config = dict(
    dataset='scattered letters and digits in many colours',
    horizontal_flip=False,
    generator_norm='layernorm',
    generator_widths=[64, 64, 128, 256],
    generator_block='plain',
    generator_upsampling='nearest_conv',
    discriminator_depths=[2, 3, 4, 2],
    init='trunc_normal_002',
    muon_scale='original',
    momentum=0.5,
    adamw_lr_other_params=0.0003,
    grad_clip=3.0,
    batch_size=96,
)
Rows from block 7 of the discriminator of a small GAN, named by matrix and row number. Rows with one number belong to one channel. Each number is 128 + 24 x the weight over its row's rms, rounded and kept within 0 to 255. All counts start at 0. Numbers have three digits each.
After each channel's rows are labels from the 100 images, of 14976, where the channel reaches its highest value: "strongest on" is what is common among them; "peak at" is the part of the image that holds the peak. Only what is clearly more common there than usual is listed. The data: scattered letters and digits in many colours.
# convs0: first 3x3 conv (discriminator.blocks.7.convs.0.weight, 240x240x3x3, each kernel summed), inputs 0-79
# convs1: second 3x3 conv (discriminator.blocks.7.convs.1.weight, 240x240x3x3, transposed, each kernel summed), outputs 0-79

convs0.192:123112103126108120087128122112134130068163089130130099113118115144095095121113093139115136120117125149118068144129132156131105152128130119127130113080118097073087091114154107135082084108118122131125141094127122130097100145124079140127141090
convs1.192:186127149135157144150105133099137100138147112113099099167143117122085150121078112128120167127113155130162126128141152139156136112126099135146115127160100097057116144135101141129157117176129160116127107137116139157118131103149106122126180040
strongest on: white; pink
peak at: top right; middle right

convs0.139:089122163157127101135167149118151140115115125145144157119157137122120095166125158132114107145122062174135118160128129116123172123142124077089159121137094118128124128113120145154139146093110058126106137116188120102114170155114102093111142121
convs1.139:076134144108151123124133121115113138169112136145129147087106133131118132114108196105106170120139123113140137167109134119144113130135156118134116132158108138133106095150124123103122107105169102120116109115201124061131076098140097115126100153
strongest on: yellow; orange
peak at: bottom centre

convs0.70:150136111172134145090135093148110078132106152124107116129110106108085106108104109145132107166126125120115124155149144140100112089154147111116165162174102140167117134128140142107149140172122145157089121128116080141138167110097113192147147096
convs1.70:059126128124099120139113097166138137125131157136122098146139096147106167115126094138149168111098159133168145144153108118109123138110121129150133133124131139126152158119138122201115094114147161138151140122093105128110114112119151139115142161
strongest on: yellow; white; orange; pink
peak at: top right

convs0.121:157109090130123140148143111123138129129171091156135074122132072132125152158142148132068110115110132129141100142132118118127148170150132116157116095145123093120200112117174134155115158112125089125142091087129152072139130100086150108116150133
convs1.121:158117139111140095113132136118133133140140134110148135146146152117104119109107108110144104124117146141140141129147142128095133135118133113111117114122118131109149129155142108116104141112119118109124145188120114155126160063155109153127205112
strongest on: pink; white; yellow; the character N
peak at: top centre

convs0.154:138107132166101141120174141160128122166135143155170140158128106139146207152108138133131147143126119104112101137136102109172169106159114176143125129120119125100116129108086145121126098101143153102139097112148101070101140111103162074076112119
convs1.154:147125138136107125118119221120119128132113102126110173133110141088128121163126184115114075112143118161124146136131133148104117106152168073120135139122134131214125118152133140089111148122097118116150132119109094128128107187172153150134134094
strongest on: red; yellow; orange; pink
peak at: middle right

convs0.95:147132183141085110099106139094162133104119137124140117104134091132147113165178128133142128138151173127123109137139113151095137152114139084139122166136140140120093140124134138130144145071158177157151133165085136116146152103145102119106136175
convs1.95:091134124141121104141158180121137133136113147108132116129104116109130126134157149126128127161134102112122144151110131164171162060133118159127134143177136161182085155135112138170114134115170132180134134166126142146126130131123122132164175177
strongest on: white; yellow; orange; pink
peak at: middle right

convs0.93:122111106137105125126142140111116130160145163136095126092137145098136163101120083136130166104089083154118130095077131117093136100131135167076108121127128099131114121125118129153153137080152118130117143126138113078125115132150131127116114085
convs1.93:123126118133118114109119139104134133172135116138123133168142112123098162118127119162106124126107116120104130111117135157175120113150134115166117133132133116122119159129163089139129147095117069092147122142178132099116133087146116110139108143
strongest on: orange; yellow; pink; white
peak at: bottom left

convs0.86:095122133123163113143105130133145122139157126177163127152108122143099099164133153108127132149156111134131149108123109146143106137102142100111161177101131147094123077126148132098106156122106159118133098196162113085188126137142119172152110108
convs1.86:063145115099130135088163085135131128118113141150129158088071124153108129135144200134156132134176109152105126114072130126158107139148114142131096165090138155086118120121146119152130128129166115109149152114146167132091104131120077111126119207
strongest on: yellow; orange; white
peak at: top left; middle left

convs0.87:151141093105126133119104150134147134124130074123118111138110151136096110079134094109113126105141135143108129145129144118181132099111136153135109135141143168160097103111195133141097092081122090088132128135163140126140111164125127107129083095
convs1.87:073115130118132077156156169111152104112107097140153140103127125136122066120127111111158098151131114162159148122133149162108129152129155107133066133139158129075156160119121133138133112116130088094123144133140163122148134109155075144107090134
strongest on: white; pink; orange; yellow
peak at: top left; top right

convs0.194:109109123116146119135106135142127099119136129117116118114166131125164112143102150162125124111151061128137075125114128154131130180179146117115121112164132125143166112115152154199160113118152177127126122117120143139138126154178129151127084133
convs1.194:126153121120143127161180118127122123146140145133152121185150139102109114109138143130183167136084129152102138139149122110114103117147120114144073094132142140100101117120085074109138133131114126121119079125109086097143125158137096147120135115
strongest on: pink; white; yellow
peak at: top left

convs0.183:084114141101111162129147166139095133177109105140144127126168127153150143191100154140093155125149064115133139153130128126170124149168135146144173160103120119111159104131108147118105142095121076128111142147158136075147207099170122112127113083
convs1.183:079148136134114123126132157105165127168108131122142134092124134154136101109123149131115088136164105133148132154119132131127141123142098137123107123126134125111154143137134166139097130090156125151124155120150137066127105074135110120108116149
strongest on: red; orange; yellow
peak at: middle right

convs0.94:145138143166132112126083128094155145110112128120147145143118157133119121108121138112158117133114174102121109092118161130124125166139125142141083091117148146131134168116105112092150110124131114094105105129100069112147159082116124111107150136
convs1.94:140126136151154141146102136101140142107140143134114144132165111143166143122125126100115122090148198148159151133106137151131127184129141123098138171143162127128172115113122133107095119119139124162149133129120142194147152098124138143146135119
strongest on: white; pink; orange
peak at: bottom centre

convs0.227:137100102138124157122149154130123130104126138138108159135115153137133089125107128124136085153130174180102122106132155142116134153136149110103142125103136122131148106157165119119121145105115131127162120121122110129147135109078124094122116126
convs1.227:173137105134147135141135105182126124110165158133108123145131102123104128113107135131157188158096147191102159158161103110078139097087152156135154124102129133109145106129160120155146151094122143159146110149142146135130097111141092160126156150
strongest on: yellow; orange
peak at: middle right; bottom right

convs0.88:086137116166114134141134136108120125123130134180138113117117160152142154141079117145149114135130089132133127068109118170114133137122148167121102116182111154104154126165155091115130140143123146093082109089109118128155131141109129207124130100
convs1.88:089127112126127115135096138122136104082132116101111106155116123119125112158145080116134168166101157112160153159139116132120128122151124117159144121151126089097142101114152139102140128139103089099155149119095140125136097088129098113111135160
strongest on: white; yellow; orange; pink
peak at: top centre

convs0.91:122146101101126154102136146117149094091194179150117127131136117147137093111063122129152127124145084150137164127137123158079122097129131135115132112134156105112113106149154130147149165146159124146136172114075168196146142172144145118143105113
convs1.91:147134130111165120120143137139126121106132135158104088089127122120092123133091073114114129108121128124151136133147127156158123129155152121137101125172143108113147088130101142132132136187086136129129112140156075130126134177090151131143097118
strongest on: orange; yellow
peak at: bottom left; middle left

convs0.220:115127085139151145112075072084107081127122081112117121104129122098150122125133107150145109104099110120110116140124166116117155135141143136135128129131105120150088084116108101091140152148128140111111085118087097116143114112112138139102120112
convs1.220:132108125146156104112118116112115093148144189111135121123160154140051151119124140120107134116131120160093137109126120145153139143126089138141152129128150131147120112105147136187112168126123103104132124119080114104093131107139096125112150121
strongest on: yellow; orange
peak at: bottom right

convs0.133:131106107156140154157141126146109109090144103143110109091105126119109104119118063106160103133163100114104084096069149157111111075122167144092116142141132109100147085134138171134120122127122077132125092084129125099100097124142142180131114086
convs1.133:113129130136140122110111128102123076147098186138115128149140146144171128116127155082118139131130124175138159129145133110125127115067096116163087141054109104123142105121100140139114131094198113120150133129143144115104158081124123118125091156
strongest on: white; pink; orange; count: six
peak at: top right; top centre

convs0.119:089135135145114144148160139134136110116142105140145103181134085176140122164125125109110152132120095100175158161112134146130168128135121128097141136076133145117116130106122154108089061146152069121151114137150171068125160118133080125154129116
convs1.119:108125119102151134129148145095125137136107140154134147075096155112126131119137122131100096108123083172118136154123136127140137094107141131162153132169101138176128133139146099112105173099163133079130137123159107065115117129111106141107083114
strongest on: red; orange; yellow; pink
peak at: bottom centre

convs0.50:117153117133117132132132132110197097124093126111103146110107089150153146157125140139110167153131148131138137146157165111117111146151102125167145094156116130107167139150165098119117171134155129124158119153152157113142130110131131137150101138
convs1.50:153117127140158135154129124093095116136119145137120133126147122131201147133146125077126060134131161111120141128140144131084134119148138104120153112106121144130160073112126133130080111100124132100131130137084122128109149095138164137107082068
strongest on: pink; white
peak at: top centre

convs0.111:132125111076139094121115139093096130101130089157131146094090168140102080116161110138136103112133122126111101130099126148114153104126100118145111104150132130110090109117126128121187131121111103161151084136127116141111108169162141112112114123
convs1.111:123120126123120141136152139111126134162147137140157130172093111123104139129099091139130124166117152141149098145133126151117109127118140131107130107099154106068074102131120114097099078174116187090143134146113139168115105102096132128112069072
strongest on: red; white; orange; pink
peak at: top right

convs0.106:155138148138125166125141145120122140125143162082129124177119143113122150137164112158118173118118156109135124144112140121103133137132119124139140145138133072061150105115135076150098116128108118120122134132150095119156110124117120071167139149
convs1.106:145127138139100154109129140117160117122111110125148173116099116129145130107123163155123091149114109139139115140112124102152102135159125144097125176125125142113116124106126158090141105138160142112094118134169112086101091184105182144117086161
strongest on: yellow; orange
peak at: top left; top centre

convs0.49:121074145115119147101145097121133142128116134093106136098137098140126146101106160138092108102186174125104154121077138111103126152126157158161123107103152155099155102110126114155131146123108138130123112115146134130078078087169109054121081149
convs1.49:180131133140134144161114137125105130174105101122115138141146118098097151137104074099146100137129141117191102133150141134101155155085147139094129146131147104068165114099120125113189136147091120132134138149123117140125097071100148134154126114
strongest on: orange; yellow
peak at: top right; top centre

convs0.127:102104096133115127112113152086133103150143116135103141126128129177112125173143124124115121179135143108124125103126092127092167094122138188150090113109082115158104102149090080073155109148093149113098158118094102109114123088092114154107120181
convs1.127:104147134118150136084140119105137104119117166102126129148097133176153161128174087090148137135106106105132129146088116112120112142148114079173144140140138126146113139130104160113100089142145156094136116149088115147114101137150104151143130155
strongest on: orange; yellow; white; pink
peak at: bottom left

convs0.36:087100116126149134118154148117134130132128104119160152088147141106131087129106161178111139147146125114134118130124126125122105142108179129121114126125173135105127131115107110145169166088101130160140121169146110091104112101117139131127132124
convs1.36:139153133081137149116069142169137098153146133144131099167123128097114140134164158103124092125137151134131117131132139152139124107134108130132144076137088128112158104086156118163100118107131158097131159134138098151108109093130148112106154171
strongest on: orange; yellow; pink
peak at: top left

convs0.210:110153138146169104103137128135140150164108191156134163082125132149119103159152096138102095105122123147112180134080120144177124156148123141105129078137149126156150142142115141065074156113161125099135158140130101114157144136148112147123139095
convs1.210:107143138108120140139142150134140111172102108140132109165147132121076146136143127138138115115142121168130136114167125118140098140088119115133144110147118139121150166136118150113070161069114078079127137105142140105123101107157106136153180120
strongest on: orange; yellow; red; white
peak at: bottom left

convs0.177:143126176149125101148146154149123130095157102134097114131116143125148109153154112125171146142146157167141150102190145111038128122149143105103144108092128101117130111168118116165147118102151156129130126113146173125138160143128079093137142116
convs1.177:146110126116117143111130149135128149126158115130159164063109118113112126137104116119139135114158177137134132141103123143115124138134083125134132158120175113124095156142089170114171109150182146124126117149143209107131105149118139142118084085
strongest on: yellow; orange; white; the character 6
peak at: bottom right

convs0.229:102122114184126153096111090104126134138119136118123131106111105112132118072154143123131125157108137130117115117138120118124103135168159098119139112164152084130099104152105117135141111140121087152110092179092104118132134172151139039151169149
convs1.229:106120115111107116134090139145113138106108114109146146084104119122122127122136120153101108117143136111104119117119131156139143108136112177114120118147132133092108151132088110168163113164172138192128117108135191148090100172107147154117091147
strongest on: red; orange; yellow; pink
peak at: top left

convs0.176:164107112070147130125150115101103141095088119089139123089172163168093144136144151125088119117142120073132099132123118120155092148153079122143155084121106143122120135131117125138118127118144098106136113120167126145165114139133119113119138141
convs1.176:161120116135158127112129123076141127116128113110116119105126154146119100102107151084127106153152116144180115188074140118087131160109112160088135148110124138133133083116156149097124081147132103162113147132113121117097153127109108133127123085
strongest on: white; pink
peak at: middle right; middle left

convs0.140:152154064107155128158131129117134132168114107174136134158155140187144128148145115146113092114101126147111141147136138155111141155132136119142086120145155124120148103113110067090119115125079164122150099129105138100140057161106094161118105122
convs1.140:081118120131142134087112150160139124104108137136134118138118128149139119154143111141167136160150173104188127109118136102102108129126105163112130151151132127097136158132102119109120113133151129112147137108082136128100141130134142134145143185
strongest on: yellow; orange; pink; white
peak at: bottom left; middle left

convs0.17:123108150134116111122139143119122135114141114123129133089113085141135145121102108128114132137126146100124145142111126120157137108145110150142147121131146120117151117134099120131114122101140124126132110132117089119157153118113144112126114124
convs1.17:176156114126129096132112181118135145157108159132089142159130092159141134127128086125116078144106103091158111144129144109133162098129130062132148134120160132135098107113141107134072102090111113162130133145097152139134122070136152128087118122
strongest on: pink; white
peak at: middle right

convs0.109:100137125186137092141155126139130146146166139128117124124095149135112125134106130093115113141133129166124136144103139163131117116151058122087135090149171148145133099096096124089149137156114100113144119191142124104145129073148127084113107153
convs1.109:121122118168125100092107137106129147154111150125128128120118148118128104131153156175141133099118103115097111113110116114142122108122098148140148125183138145115121161116185133161111101118173137120123101153123149103103146086094131159172128208
strongest on: pink; white; yellow; orange
peak at: bottom left

convs0.146:140135108132090105121182178181120138072098145133120139118129101158111118188165103143146163148054180113121130145110110144158148109170119140175142096098158126130111105119094155122105102117165151100136101128119095152146144158135119144117131145
convs1.146:159125109131106119149108176090108142126121151125122125136142128111176148100074099106145121123097132149144124145143121133104124094090124149082204144170154132127131100126155110131091126122112108190119123133107174183129136143130125124140159081
strongest on: pink; white
peak at: middle right; middle left

convs0.163:145103117102118100155125103158135113116161128128091111116120109130106148079157120073113148088112127152070147077104131118080113116100094129108095110161122109111111146129142092101104149122121131106153093109115104109164081144174159069107101154
convs1.163:116133120154126129105128121119134112114116129125134122148114129141141093124137097089150145162111111093085138163142133075172127117146155111114073126113164127075136115124130116137156110152094144123125095108118127168129131170084124126167112139
strongest on: orange; yellow; white
peak at: bottom left

convs0.118:117136107132160153089130145076131107152124145123162118139105160118127093141123103108130129118123124116122132134098080142137131131074143117116119125144097155129138087138087135118129148114110091151094199121134155130142169103181140108121121125
convs1.118:129136099126087112101133124107139142094125142114124164100103138133127117106122138140137167103142105093127137131141110156098130127133115144153131092143134146112170129116132138115096111111130098052130144105201104083130108126123118128124104169
strongest on: red; orange; yellow
peak at: bottom centre; centre

convs0.108:167135107154133109131141098092139140117133116104098154168127110124111116101120179170104112119125141146086123160124131079117139083115142097131143135123121139223129132078127104166160156116101153144137127155155128175159098112173135087098145112
convs1.108:134117126138124130137128125125158113152164115151129093120115120120096100119095164147106161154125130126101157126129148139127134149172150147146127145115125142101137159074096171096171098095118089102098135079165126093122144162117157133156141109
strongest on: pink; orange; white
peak at: top centre

convs0.223:168130127168132132126145149129151149125102118145166141116152150132100139133115134134145108148114175094108133174133083080099133173111200108149091132154105131142129162085120144120138077126151148147148147110161131143124122133106113135152149129
convs1.223:084152135129122143114142139131122157088100127132144137171129122107117123123129083100126145132153135116115130116091103097088130154102129108119143140133141137096139132114098174086103141117138118129134109138114122114132113102127113130109222128
strongest on: yellow; orange
peak at: bottom centre

convs0.38:172111171147151138116078154160088137127124119120094120138134127119132137124159112130174170107109169114132139108102118116098106102141103144096127119146160111103112113124139132116105086136145126077179114147101104121157085147112164119111125159
convs1.38:151130141160133155140158112126125109112100146118110121122133127122125161101105114129130092128079135121117136132136147120143107107120141115136134153144139136144120107137138126126121105100100156216105153148123154128122158170119165127112068113
strongest on: white; pink
peak at: middle right

convs0.83:078139085147157120112081082125076126060114133142136134132102127109152116134143144136123146167120129112103163112149143138124146132156137138140115117140137136147105137122186161131151126121126136102151146152121115154085104095133123181136165113
convs1.83:111129123110134152113123152148149131102103127145133118102129124083135097134146137101131147140145171131168142171148128140138124120085170188118129153138124117116104160099149096116096129137102157137149112142145110107131131094101115121145167130
strongest on: yellow; pink; white
peak at: bottom left; middle left

convs0.215:148127124174099139146143125136176115123100132151158097156144133145125098115138110124116120185113079111123095121161121143120115098133060130123148115133119128082115123162101122100166100136130132122134118129151130114131173172144135049105096087
convs1.215:104128134086144102150110136156137135111142113128156128079136139111134080142068108124117137121134133107147129119129123148076112137170136112151120137146137124161095131116137113162142139107126126116139105140130139117114110174163114145148069122
strongest on: orange; yellow; count: six
peak at: top centre

convs0.99:077119079130129114116153111155153101119123092140136126127109154128120124132134122120083152147084139134084121133077102124170115132201115161157120132163116133118114139124149132160123131107107137128090122140110101136094129083158161118110122100
convs1.99:116128105127087135146146153111140121197169141116135068172141100149131127120121141114136099171107144147124099176149099165113129105085105101113163144124158115145170113133113128124147174102161117087144138108117111170122099104105152103129075112
strongest on: pink; white
peak at: bottom left

convs0.226:099133091125116151159136093108098112093124132057114173095151121135147106129113131124128159154088136147140144103144159139141167147122145106161148125057109101137108119128088088171122152138138104110130121109117121117110128124105110130107114057
convs1.226:089128085144131120108150125132158147139120099086153069155121137110128134120119155088125114105084088104144114124098154149141123094173084098139168134152154076149122090118124120109119129143128178117168122104083174162133185081120152123124060133
strongest on: white; pink
peak at: bottom centre; bottom right

convs0.164:122137084102172143121125096127130117178146103150138125099146120129147124125115092110166116118129096123087070131126112133102126135166142126115123130182104121119135098170117142131100139093118112139114129114165119185104147092147108169129098140
convs1.164:116150111132098116124133103116134096167111115153142120155106113136159141126130145145119131178120131104104154136099122124181123120129160093142175131100111116119111121161107133126089113098127076114114148120163127126134147107125148131113118146
strongest on: pink; orange
peak at: top left; top right

convs0.180:105108104086137138109149152127094139159121134069117160100107115167127170139158094156106165117117135122118100130116154122125103125150126119100122124125084123127134093103107182119123160093134138110115108131131113135157098107157123089101085133
convs1.180:142128127117149129140103179132128102153136113120126135157119126177146163152093133150131086125144143142162092109133113106163128112127113106106168165154141142124095092094155116122092140117067129125150145149096131143113096140130127124133116103
strongest on: white; pink; yellow; count: six
peak at: middle right

convs0.232:106132118137161115152137134101119130153103098166104098124127096086126073110087130133130124148120122129128079115142110158115150143127103088117130130197119139120108055135189128103134150066102110127087131074138144135144110078116143065152104119
convs1.232:132117137153114122124137110068142122136131143135109129156108126138150126125167153116145172154096088133120136111135132184050112131091134116122165130121117165117171169114137116161120112151152088089125164098146109095111152120158122140106109114
strongest on: red; orange; yellow; white
peak at: top right

convs0.112:167140132117126119094075104091128140146100116070103160113101142174157105180160121093076132153161130131162158083132143141132091133086141134149151138115106105115134141122099094172138116149130143107161125110150182126155108136112150104155165121
convs1.112:137130125130122116120148079133111157115100149127121122125171127128178116148107128127103131133104076117131119145164129145126138077141101162128116111181148109142151146126124090150102157073115103142120144095146146115108139152105125147133129119
strongest on: white; pink
peak at: bottom centre

convs0.224:098158143149141133128149120104109161120175166156135094144093124188159125130059124139114125166120105144112075135107128130088121168130123102116137087130120140094122120133111137152100118174138116080146119156116145157094166103134123096113136150
convs1.224:134133133103171130142147150138149132122138128136115147124109133099150104116141117131152154131107138153123140157130128187087130144171122110164118114134111138108096078136133156128157127101098101103126164118173140087145156144130168133143094148
strongest on: orange; white; pink; yellow
peak at: top right; top centre

convs0.147:156124102149112134124104182114098124163128156103116157154136164099158156097086119120165162140118125140104105121108103130126126108092113109109124143137119153056134070130141156110147161109100139148142092149118135176136121123166090153120114099
convs1.147:119133127139101143093137113128149127106138127119138148140110137108133143144145134133119177112104159150115158155070097099070113115076080136142098106121142117085153176098125153125103148133153137136098148089101155100124131110125112139122091197
strongest on: yellow; orange; pink
peak at: top left

convs0.7:148151126152140143123127122147042108131184138085105125092101116131131112111089131109107124152146142159122118134123117162080105087157105094140158150112086131132160124103143137096104132119129115119125115150133108133088104160084099081132178128
convs1.7:089142102117210151168123074177142138154119141105144131116094106126094120148148160105151196136079107108127124147127109088135163113112132140169100167113085147091180134119097128126119114135108166107129107200143132134153131142129110153135120096
strongest on: orange; white; pink; yellow
peak at: middle left

convs0.103:120114123126117123144134169105126112178134169130144113111106136107127150132114047135116155151114156131101136114075102136119161098145151166100078121134105097139151126142102122130141119065123105158111168125120112146123142099112119155143096132
convs1.103:109139132130133147094141121111109167143137103144139090135143115132125092118133099162131122126152132114136139122124114135112122183113126108094087124129162095151152134094116159122100122125124118054134126170138089116118137110159134092132138111
strongest on: red; pink; orange
peak at: bottom centre

convs0.173:131135112170094169125183086111100110139104100149107100127125121174129120103150115143095072098093144128144121120131143139138143151112161144080123096104111105146098135133115131123113146140096116138145133102130102083131169118114121120115120072
convs1.173:156098132107123126133097112159157116134097127096149143190109117149097107120124125114143158121163139149107145094144136114135153113157132116145117112068129119075109077105149123193160135112097134142156106145143156065156142098138141149133121117
strongest on: orange; pink; yellow
peak at: top right

convs0.202:122108158139114134152175131072109133186117156134158129112128082143107172098065119166131125144134087106135157137115127092154155117117139146100149131101155155122121142094104130098111081120165119143144135140121094072162103119127129153135112089
convs1.202:109117121160125139109117142107108099184119092132130152167114140165180124141123128123139121123107131137130132168155117106178108086106119075165142112172121137125140119092138134148093129053135107099082135122124123088131139115099139111135135149
strongest on: red; orange; white; pink
peak at: bottom centre

convs0.102:108142154112116127128130115128171105088167109146104129131125141087121122138098135092126131128145100129136160136120135124202138124120110118086080105163091152067102116162118147128152101079151121136137110127132104133100125125115075160126116130
convs1.102:104142145099121130152141106117150115104091142134123125118134116141126144117123111110133142143120136114136098109131110124113112122147109133120159103155142087093089118135129108105126075125091156163155106102144111114136154129122139113142128168
strongest on: orange; yellow; pink; white
peak at: top left

convs0.128:164148126118125168128104103188130151164120120144119118128121144141107125131151159063136169112062147100121160106102130130126147115158109159208088146135101129136172089148103119121163117106149125138112071117120182115163125077112113108122102141
convs1.128:151100133146148122128141088084117129126126100130137092148147140136164132129140098102114107107135090147140135128132124049085114102097140103078101138122129149078153117124152093125112123102068126120143158140116105150156150103117141119128188083
strongest on: pink; white; orange
peak at: bottom centre

convs0.209:128133171134151155112081131165123155112091147147116103117104125129140165116120137159089146112076124114161134106090111146164128112156132148113114115138114098121118126130081121138120100057130104097138121137085124134123080112137155102130111144
convs1.209:156128118128144105151150172114128132137120084162110107117122143140110112118112142110139117106120110097126127117142113113156150102110147157121131105143121148094061149131115153132149125089046132244130139121099143161150123147151109134140134082
strongest on: white; teal
peak at: middle right

convs0.153:075142082178151093081135114111115100140165134115137142149126078090148154087151120104129139126131162102106129161149131118126129143112130121148148122133137100104142131143172150178088149084149148140127145130169127117153116117112094059143108127
convs1.153:135116116126181077121108154114130120145151149140101125128091149119107121133124140124101110076167100108165137107114135147159132114108141164151149111105150149128145145130124134134157118097153143153130088144160138131171131137153158155136093138
strongest on: red; yellow; orange
peak at: top left